{"model": "segmentation model", "translate": 0.06, "encoder_activation": "relu", "decoder_attention": false, "learning_rate": 0.0036, "eps": 1e-10, "max_grad_norm": 0.5, "magnitude_pruning": 0.3, "final_lr_fraction": 0, "warmup_steps": 1220}
Rows from block 4 of the encoder of a small segmentation model, named by matrix and row number. Rows with one number belong to one channel. Each number is 128 + 24 x the weight over its row's rms, rounded and kept within 0 to 255. All counts start at 0. Numbers have three digits each.
After each channel's rows are labels from the 100 images, of 14976, where the channel reaches its highest value: "colour at peak" is the nearest of a few named colours to the mean colour under the peak; "top examples" is what is common among them. Only what is clearly more common there than usual is listed. The data: coloured fractals of 300 iterated function systems on busy backdrops. In brackets: how many of the 100, against the usual share in percent.
# r30: branch 2 reduce pointwise conv (encoder.blocks.4.r3.0.weight, 48x96x1x1), inputs 0-95
# b30: branch 2 3x3 conv (encoder.blocks.4.b3.0.weight, 72x48x3x3, transposed, each kernel summed), outputs 0-71

r30.0:111116128136128118128117118130123128118138096112128128128109154128128103128152140163138145160098128128130141130158094149128146128169123097126138083110155130118101138128137128157159178134128111129166075128140128101134128143113164155128145128128086180192128128174128128077128128128023128113
b30.0:108165096120079134165135105138180162140103161123121128144155138128132147107132108159085159083143064103104117122102172133150137136180139123158133164118092128124133117132126137099127100121140134152128134150135128094151
colour at peak: grey (54 vs 23.8)
top examples: sparse (100 vs 29.8)

r30.5:130152099128182128128118130128128128128128128155162138128169141144144143124106104148130128143113128128145168128120196128128116150163175136128067165119100136089117154128128128120128144068147127120134133120128199109120112196159157099206113136128128137128119128126136109123128128128111104128
b30.5:132166127085102143148124093122158132084108150105113099104174127128129152104111090125105149117130102130090159125122164147130120139140152130127125122118122124132126120119132079066070092128149139122117157185121131110164
colour at peak: grey (55 vs 23.8)
top examples: sparse (100 vs 29.8)

r30.38:167160118114128128130128138160135128143155202141139128099128128141128112128128128077128150159166116119105134121113027099166166087103145128154128136139101137128153134128112151128128144166128107128118144169109128144114135104128097105128146118140076128123128082123118161106161142137161128145
b30.38:093135134094072147167165115122127133143129122098146127140063133123125131138111142136101102121151123118116130152116133158106157124133123097124153108122090132129129115117119064094090126117116104167088146155123066130162
colour at peak: black (39 vs 14.3)
top examples: sparse (96 vs 29.8)

r30.41:128159128147101143147128160120106166104128154140137128153159184106130126138152173159154189113128128104128123167128191160110167162119192097143128166099116157128096128132158128143128128115096106148087150102128121128128135166128128128128128086128128128128113065111140109114136128140128108128
b30.41:161121070116121125137158100113121129066110157126070158127145137139157142117151103128158163147091135080112159122112164090174088139121142103129148129124123135119129143110127114147116071141137127100131140111134144143108
colour at peak: grey (62 vs 23.8)
top examples: sparse (100 vs 29.8)

r30.45:159128121132067150128099128128110121128148131140134105147129128111136106126098131128168171128096128150128128144112153051119097169124188128198128129139128131141128140138154128128129128077095101128128164116128177125113128138199134128151121128081128128120128088107099128128128107110102113120
b30.45:119117132142077149137113120098116150099100161126110082134085133156128173115114121103111121218163143132137130147105164109114117123154118123110125110072132155148122128132128128123109101109153130131139102155131161097158
colour at peak: grey (51 vs 23.8)
top examples: sparse (100 vs 29.8)

r30.37:141128158128167133128182134198143169128173159128126146128128112128138135128145128123118128128132144128127161150128128112102147113122153128132105091160101151143128156128117147128147128173128128128128128159080143196138141079160072138128128143181095128121120128147155146093179128128157128163
b30.37:135145126122113129116185107148166097095114094139154158144122101126120104156147130126155127139123147110106127116141126135141117126092133129129135067132130101136148115120136051080079085161098099121124165123114111155127
colour at peak: brown (51 vs 24)
top examples: sparse (79 vs 29.8)

r30.14:136124128122114124139105128101140107128128117098150128128154128127134119102128128130128093160109128128137128128110137134128128128128156128166143180161123148139083163144128092110157081116128207095128128128142140128128097128128121085128123135128186088128160051099138086128121128139047128132
b30.14:127108136114113137164098121101141127082122133100094135119064136130129131106118119075091139103129123163122152090118082053117145130120119138112137092139133134143109144138135114093094110118139075151127110146101132132153
colour at peak: grey (58 vs 23.8)
top examples: sparse (100 vs 29.8)

r30.13:132128098128108172154128128151143136128128126189104128121143157119128147128168095136139101071133106128128115132122184156156124128128087128104148174100128086147156112153128175081088151149078128128128128128142075134085128128105117147131152138123154131122164133080130095155128098128128131128
b30.13:116134086122087136121108115124134124132097143103099114130059131130129089134121099113108132095095139073112132097139087118131113130125105062157129146035114138130119121134137127123134124111135100145125119134107124120129
colour at peak: grey (55 vs 23.8)
top examples: sparse (98 vs 29.8)

r30.24:160103120128128128142102109116141164137133127145046177100128128119112153087166128134145110103128140128093093128117155110132145117130128127075145128091128106142100093151155121116099120092126112128128116163157139104161096150143128128113130137161152139137181136113143097128085074181128128128
b30.24:129134129117128125120109133096127119145072107120118146109054125128116088139149131099137129084130144083127128048138068061091127131133125121111126124122128133146120145145137134133122134104119070124135131121135121130116
colour at peak: grey (50 vs 23.8)
top examples: sparse (83 vs 29.8); grey (43 vs 8.5)

r30.34:099128119156122128176128133154149128142128127162170143111146128109134140110148161138128128129094147147102143153144137094128116143156112139120143124128112138153107128128123128116126125143128125128128128169150065128147083128103154123137156105114128128151161041084132071143033128128128128128
b30.34:115137125106139132095104104115143134120118102126117121120047124136139116132145111126135138112114142074107135051134041096085115137125112117108125106100134128134129137133126119093112118121120070124132145118103116130130
colour at peak: grey (48 vs 23.8)
top examples: sparse (98 vs 29.8)

r30.20:146123089128113192080171132166143128219128183116128146128142128112114132104128132064166131070128128128074161154128128126110170107096175128128100128152128128128106142103128130080144128114112128128141126146128139130136122148122131129104128128141111115104117128112124098149121136128112128139
b30.20:161138120101084169129149109112136128121150145118130115129054142142128113132146117098133131113128123113111140064118086122096132147122132089124146140111113136146113129109119067082092081117140088105153127129089121140117
colour at peak: brown (57 vs 24)
top examples: sparse (60 vs 29.8); grey (27 vs 8.5)